From a checkpoint of a small segmentation model: soap at rate 0.0015.
Rows from block 8, named by matrix and row number. Each number is 128 + 24 x the weight over the matrix's rms, rounded and kept within 0 to 255. All counts start at 0. Numbers have three digits each.
# short1: shortcut pointwise conv (model.blocks.8.short.1.weight, 576x384x1x1), inputs 288-383
short1.413:106141094156103111111104145093138165129155104153102155112104136132208051161121138170148141118146140069144152130159150124125103096125090131118136129134133162125101127109070116119136108129136137153098132124162128146081114100107135139193115175139129086100111144108122190084132147174152137110
short1.414:144145139131053080102133116101116131096118134132106129118178078120124151121108121104115121145175080168145131139150070122146136116129130132177138145139105132116157125146139122164110163148164089106108133132130124119124125107139122115129136088152156150080134134119152118135137164118093144133
short1.415:089099141129130140201141125073107127178132109175105098111180143102137160118127118062116099132153148141143135123123133139121146123163114114095126126154096146086151125171104110143133099111137144134103127139187097124112118170126129170112114087145135112147157172092131172120129116158129109169
short1.416:088126154156091169084153154132162123145093146118113119057131094119109145098158131199132125124153137157095128117103098102141145148119106100099126126106122158162139140167125094133158106176113087133155152135098088151119110117130123124090119086119139071137139131086100151132111164120135144158
short1.417:134157138129099176169126159076117129136076170154113109209100144130149153121127165165166146163169077206113136137160122120109131102123120145139123127112132110158112109133138114132100125145087143135174130121106131112154096109113121111121133074106138132132121100090139098128148130097121120105
short1.418:090153157193153077091137097072132142128146153115173151134185137119149137102100144185100168085082124067118123112126107143184109152115106165106133141143156155119134107119121116108064134117116149173141117125123120154172153108173112111142122098157113114133078103131126091092150135130135140103
short1.419:147135129152115100098121155130084128117161120148174120106108138140160126143171153107116150130168136133149134162140104132166117144123123119144124152124144135092130122146130174154115152150163137112100093163164103124173131132155117171048149117085121115132154113133111074106127119124118094152
short1.420:089132110142142130121124126173143134123164123099140105110123111116151102102116152130150099111110121093085152126076119109127168126117090125162126116130143119191125108140111096119112122125106104125132125121134125108108105120131125071070137146077073128136145122125116120142118069153174129130
short1.421:123159107127113103159115079113127105174129082131138101129106111147115128104106141119144142112125121115123132151147105141134139147129114137148128148155117163138128111134120151130125145137113126139153093151138128161142157117154109148136145117118139155112098094131171125138136106098143143146
short1.422:099121082137153166163140149158127111117088100124129151132123114100132114152118092101122121112132102166116148157129147153117128133095079127130115124105126151135129145126128157109150167093176153114124123161108144094097132133155141154148119123139112171142109129138111128160129093117174134122
short1.423:143142110123144115104160113090138108110179131134108128105070092125126135100147165132131121095136107128157101110163151121162192138108131118104133146107124109133120132114123106149112093152093100180121142118074139088113132109072118143108140133112101116164130156127156162126173105094119141150
short1.424:158123127110126119109148120160134130112143108140108136161097122088156133120127125150151101127111139150123146170098107155118150096117160132144123130177147136131122132121149124128142131138131145121129133092133131177165144136158156137159182151160170088163118113105121132118139139137152145128
short1.425:158132107097125102137086108120129171159138138160101134125155139118166109176127123149088148177141108096090135116161097120087084093149101135091128094142115096129123130094188146141105111118119116138115127143129101152129143136140128160147127121081160086135142096093135126123119116081161142102
short1.426:135161139124145152215134133128128078147145127116178141094114150079113131138086128113129134115127054151118096113130130136159162117134135071110144137119130114114081117102105164119113143119101171143075147120115138142149109131133166120119128201113106123119116177136065159119128099141158098146
short1.427:115119131128101123086121143139138074115097119135107102108144109181180118167103122126160158081132152101124114129098105165135127112126176068141111118063122160149103122136166157118115107144113135091147099087105162141138099138134149057196130085124160112160139123103092131156168120104152187121
short1.428:133136111158153178133135119127126174112132098145123114182160095136074115085113129129082143138097130128167108125144131157166118131074106114136080117056077157151130118124102101095134119239164182145116114094161126137148146104109126091141121091128112077107108154106124123071112107197115116121
short1.429:112155102176106084160116141089123139140119165168145138164162112176135137104148098178132132125125106096149133116113127128174141167123087124163125137150140074101118117094142130117121116144154138115161103110151144139079149098114089102137110169113107121148128123053137111146123139137142125143
short1.430:100149130165118140176146139102132146149107176121085121148099157093105146124156115135172147170133111109142156066131129113141089105133103150139089155126155145136133136164144145146125125136153129113134170113089079133124135157163088190152109081141171118193145127138169115155135115097158147095
short1.431:128127116149114093144114141129116124098197160094140132154092145126133149144101142126144118146117110080149145149113157088140131131115149131132122116156142124142100101160114140131136115115144124128113092101123108157099132128115114121073144089108136112133125141111124135126111102160119125126
short1.432:131150091119148115112091112113182120170134133122152120156157167108117119117142118115133102136131124139151174126137143092158128111116112131117102145141166143147101123134119127125111101155166133153121111146130153136090127159135117108106113113117165118120123127130144103095158161165139105127
short1.433:131129138167126118108122173148137142101120147141107116099119121100147131116128121127112122121127134123135126109123130116098100152126097112142131125158164077121137154105149136124161111115138118105121111084103153145159169144112119100118152136147125118106127137161109129098120145127137100155
short1.434:117146138146123127120133112126122117129166124119147138148125172112119143090117119047130100153120174098110130156116124126130113105133141097125093115143147145141115122095104127141158133150110111098116111127157155146125115161124101133107146179139152129132128143151139115119109110150154117133
short1.435:141110096077073088143128107129106106147160123103120120136163115118101137150116104135141183146112071113145111111114120114109102106140117139110173136135130155132108090106172152132119140127149083122142140095112110139136134129119139184112146080131165099151169126125127134106140127102124105128
short1.436:176111111110172153095106150110123123129145118073124130113146063137158109123146125138143137122144107130092109141113146102142157131098136111166128132144092112165099143130149156087146082118116185153123125116095161085143131124147136166118133111138132129152131141132141115115114126129128125101
short1.437:142110099114106089126138147122148166129152119104124137139116142141113103193133114147138123090088096025133123108134121116080124092129150139123174133142144182115128123099126162127152145117123102118140124115128121124096122198118136129111143160104122146107128122087138121110142160123107123106
short1.438:172150145156136110160108120135187046113153135126129112108113105145092130142122118096123122108148112103166101122137100112172125093146108138131114124122122188139118125134122176143098129156108139087130147129165136103114108123099111158158147061133135133172111094127115111155150126144141130142
short1.439:122101135113073149051150150129138109147170104120172138092116094169142095120115148150150123101086111164081097124055095168152119157117131108101140157075146095152127181163099190110158129144084162145150087122179145148133150151127139122125117093149137157107141096131129073166136073137111104118
short1.440:126129128116121124140132153127108135160135102148127100148157146098106159146134124067100139171156101162115129103173141137129128084159093099130145130121160112092120127155168105142114155128120163091149121123141134125140143136118180107144110117134151140135119106168137133152119109140125126150
short1.441:146157087199124105133130139135149130112140097142111111131115144140106077121169123135111131086162147139144124150131146134105111130080096108140112111131123108120108149140119115112111167129110112110109134121148154106116114133118063121136116207127102081075117162143105113141105117095141121142
short1.442:122099146112121137151115125144137134152119125119121131117183106088089086141106114082106103157128138147134127135122131126140146116108083108125150129152142175107166143144129098124119100135138129115096125147145100131126111140109127146090110157134109117131169152089128105114097102157099120125
short1.443:139129117147138141102126106141119130082133074164144130101092144134124115139134162086162133125124129133154127120134110170137110112112115138122125111130129128163101135147143120111158106090115149127112125136103146124145139132099155127141120081098154122138136122076143094142117103176117128129
short1.444:113133126158112133139099161147151078154125117122127094136113101129160122138100147127120133118147098160133162179159105118106100120136142121133127161100137171136107097139095112097127143106123103107197123129115151139108153137144134125136142107162137121129137120095123100120162129090154151122
short1.445:151134103109134151182121139117107115127120117111125170096129125134132137132109086130157138129136144125128121118117159110140136149114123125165148114114116165149115118139140143157147134098167123100126135118110142119119145126146133165099105144112107129153164133156110112139104148132145151128
short1.446:114121135079132142113120161137128121139125086149124139150129115130111085096147144121136131130103122124152145098133145143130157124133099106127115115157127158154085111125153132147128149113132143075133100121112127136111160153115130110108133107122129123141150113141118110146109128144138128129
short1.447:110121133131116132124156121149165104171095111113113097125113104117112149130161102135155146138125182136130119137102152160137154156171126100132109154114122103131102096133134093115132124131121118155155118096129111125129148091139126150124121204113159141123102141164134088125142119113133155118
short1.448:115146100174096095160094165136103128098060146112161114149088123100125155093129102112137088177140086110154126123076120116129130130140128166151149141179130150130116112147070124092153096119137126135114127125151148117130142209147151123108123156140139122082159190153110149107112103139115125151
short1.449:118137129165151106101149085077127175122144070108128140164195116143150115174117111185123119153148140137123121110131167070078115097155139122101148109085125115117120114123119129151166117097116136139175101081101148100092162128109157130136187116138098055122095090119133127104142126105109143081
short1.450:113124138113147158150128118115125158129094112142127110111120165136133115106139116105124112141131160158106131135133093136160141083134109110124129119108130126140138086134128106110083125117117118124127115122111144127144105090131080114130142080057126080160146115125122106140100100124122117112
short1.451:108147136134112113086122145154181087131092149126154161128148151133133137120163144173134103129141104091135121143138123148086154149136138115112150130123139101156114109149085102141158128158128152108140157062154133126179142145129108122102129094124094130104126135166156138148112086104087124149
short1.452:109123153103133096127134141133101118111104113146127094122125135162140097113105100151135110127131112132138170146178120117156160131200141122152111101106128090128111171130125144129204114125107156128147098133108148183146127108175138186117126126139160140107181158170116085099163130105106151106
short1.453:102114154110151122135110137157148141091136137112139137155138148153109157149108155063100137126164129146142106130134106107129141099138137138142134093094128160150140102112124114138104157150187125086143125135137122159127132119147113129095151125122135111100144129118094139143098124125163139134
short1.454:143111115155148147115132174144106130146098143113109133161131146124129177156156151110137108074082149156114115114135189139129139114127152094105135133139132161119134122119132128123147200105149206197107114120109117092117126129095159150076127127149144119121142143113165107107124138096164076133
short1.455:100153121096088104132116157187159114146127134137142099139103114132152111150120119138143121153098124153111147157150126102130189146103127148115166115109148076116109117118106118092129115124116122108157132100121145164093119155139113139124144149126137112137162151143102142103134138088170157121
short1.456:123186147159141128127131134130091154126148147152112109101135078136185129131132147081099108169123136117136134135127088126157117136139132081170099144129140140097086115120093110115129116094137083156106131110137140157157076093116133184091144085120105114133154151088089212132109090109115161128
short1.457:155105149107093132102120078110116127100132157124115135160123142101174140119120130086134115134136198126131135178079118115102110116115134083164118092164128117130139117116135163122123113130161103118101137124106151132120121143133135093133150170126175164151081145164119143114107151134140125117
short1.458:121160142152105094100108137099105141122137106109151123122098141104131141147139098139131132130109131123123149124156127126172112159139151132114141133187130156161122142121122151157136130131155098129136128137123118139137144129117096142115159143132131126137101115106116104110128170157143099123
short1.459:104134105113147118125081135196118101087112122153119108121103130150120117130061106142120179135087109123129154096165135173118128115146109103133152114110130136079153180102145135090138134141146102144093100199154132089154122134119147118142127094126114076116128107124064088163122125122069127088
short1.460:127123109124135124095086116131157164133127094126135127102148120119102148099138128128113129143160115151129126154111106143160122159145131140106144101146113148170114114124127146135093095102188118140158125121126118147169119129186114161131142117128098139120113131130160149089104144099124146093
short1.461:144141185158139066105122074102133073136248124124170153092133095146148167146092122111138131153109090125109164145151075086150137120161132138196137098178132135135125101142107118160116080107132137136156122116128149140108120152169129111148109088149147110087088167169132133115120128148108154086
short1.462:146124075093121112164167142145117106153086085134124133142121140170165151097138118130188118122094118113097126121145122130125135143161109100109137134094119123150112149131142102146104143111136130119150124134162164164138103135165146111109143101107160144138142159128122134164147119103129103114
short1.463:131141128109158114126101126150181102087124128129132105134158129177081167141143068140160140093110114127104140166111117138114123138164179122139115117154133136135129140175124156115127125130116132116171096110134151126122127135133102152125089134132147126121127133098135139115113139131162175126
short1.464:140162108116126120118126118156123116085106114118126155091131104132129114124133120148113125123132128111136121193116146138119145151157114124107144118125110148124103121136125128139140093122123147124138144122085127165139124136141133126079089107168144132084119150124130161126128143142146136099
short1.465:140059079169181130107106142115149121110106141098075116145104085122161120134147152093130141123095126108118152131149132108134123135097105152150141140079134125116108126133103116155132142109161114122154113127116147123134129149099097108096091147155135121141104173099193115124172139148152164152
short1.466:110151157138148129131138138149097117136134118112120139127138151138138150160126120157160091161125127138094114116128122101125098099105104138114101121120108133149070124148150128089146120118134123100132119137115132127151151153105111097128115252125141123063115097143130115138124129153139121105
short1.467:110141109153133159124114096164128077127078137139113116136115134147100131091122160128097110151118149095105108108115146149137142111151129120117108097170092128113167144084110122145152165092093133115113114124129123105176120113116136181117125103140125147135096144099095124157126092147156110131
short1.468:139136113165125118125144123073127134135123169174083109134136146112095167142134124137182138105146151111163134146125120128107146131132086108141122140108072127142159119100136115108104126136151130121168132112089117139147122122141137115156099060080127129135138123148136164114126139105121112130
short1.469:115085073100151130132128116091152141144097138127123144080132128105093082151122161126118119133130170113128144072160127147151151141140133119147117146118120169103121134148133115134127119137146140134102133127157111128135136155131159099084137128139147134115178111081103102137118122140125129172
short1.470:098127149128145147140150117099179142163136113141124132120129128109145149148111136127157131148127132158090127093114106113099135107139119095138097117139109123135109098108113118133163186117136135103149128157162106082098139116162145092104157123117116126127129119122107116140116130114141130170
short1.471:108087098132124115131113130087140105124105164145062163155114138088117126121085116173125134132119142157113124154125172123163147103136138121100102124114153140169099146107126122131112130132125123142125127178167142150111128134127180152126162111160118098110093120151145140105117126140138157104
short1.472:170104108135112137145110180104139122133159095100125104098132115127202159120126140140114141128143096137097114135131122114122123096118144186141186128134110141148102130066129135101118139132132139143096129115128145121118124066092153112138127131115119077123057118110120100151105108112101127117
short1.473:107117146100121135078140145114147162131148122130111104122133127129189145133095128165138141154114109110137181105158146111130149126125129122159119106158135181174095096105147144158148079133113147092125127120139102099180108120067096150118173154104148165117126176114169129094133105129127130130
short1.474:132151089134117116226124171130125118142134123120156141161161102157145136108130123144112129111144120131138134123113120127125125150101071159138166116155122117117102124125166135109128120133159151103134141143134121148122113146124116151106097151128150124128122108085128131139117116137157138103
short1.475:113134157119129100128122119141109093141126135107124148096137123132110112144116116126126108106097144123120142155139133112072105138142105105144108137109114142132147122142140151135109151114112139140111132165091122127095145101093134135117171122123112144134100116116086117117163116147164108130
short1.476:136116126136081095152121151139133127133143118134112129092140138110121111139113143115111090128132092122099130151090153098125139077130139102098125136172119110092118122118141149128131091138150159097161107148181120093113143134127166152135105095109117145157134141149163133109129126151127166145
short1.477:091134126118110112102112128113125107119136122121145144095121093107144124124155098157105103125168158135133131120151143124131121113144083071127127124140125145127147119148142094096109166136162158144115089133139178168109110136122113139170107161112135114133108091130179175122173168148114119121
short1.478:109126133110163155134147122095140113116113116094156097065106119121110061121102163097134114137152148110126144103118128147141145119109077158137096136142140132173116136123102116113126130124130093124120140126141110078144132124120147135030136135103151169070163158036096103156100099157135098161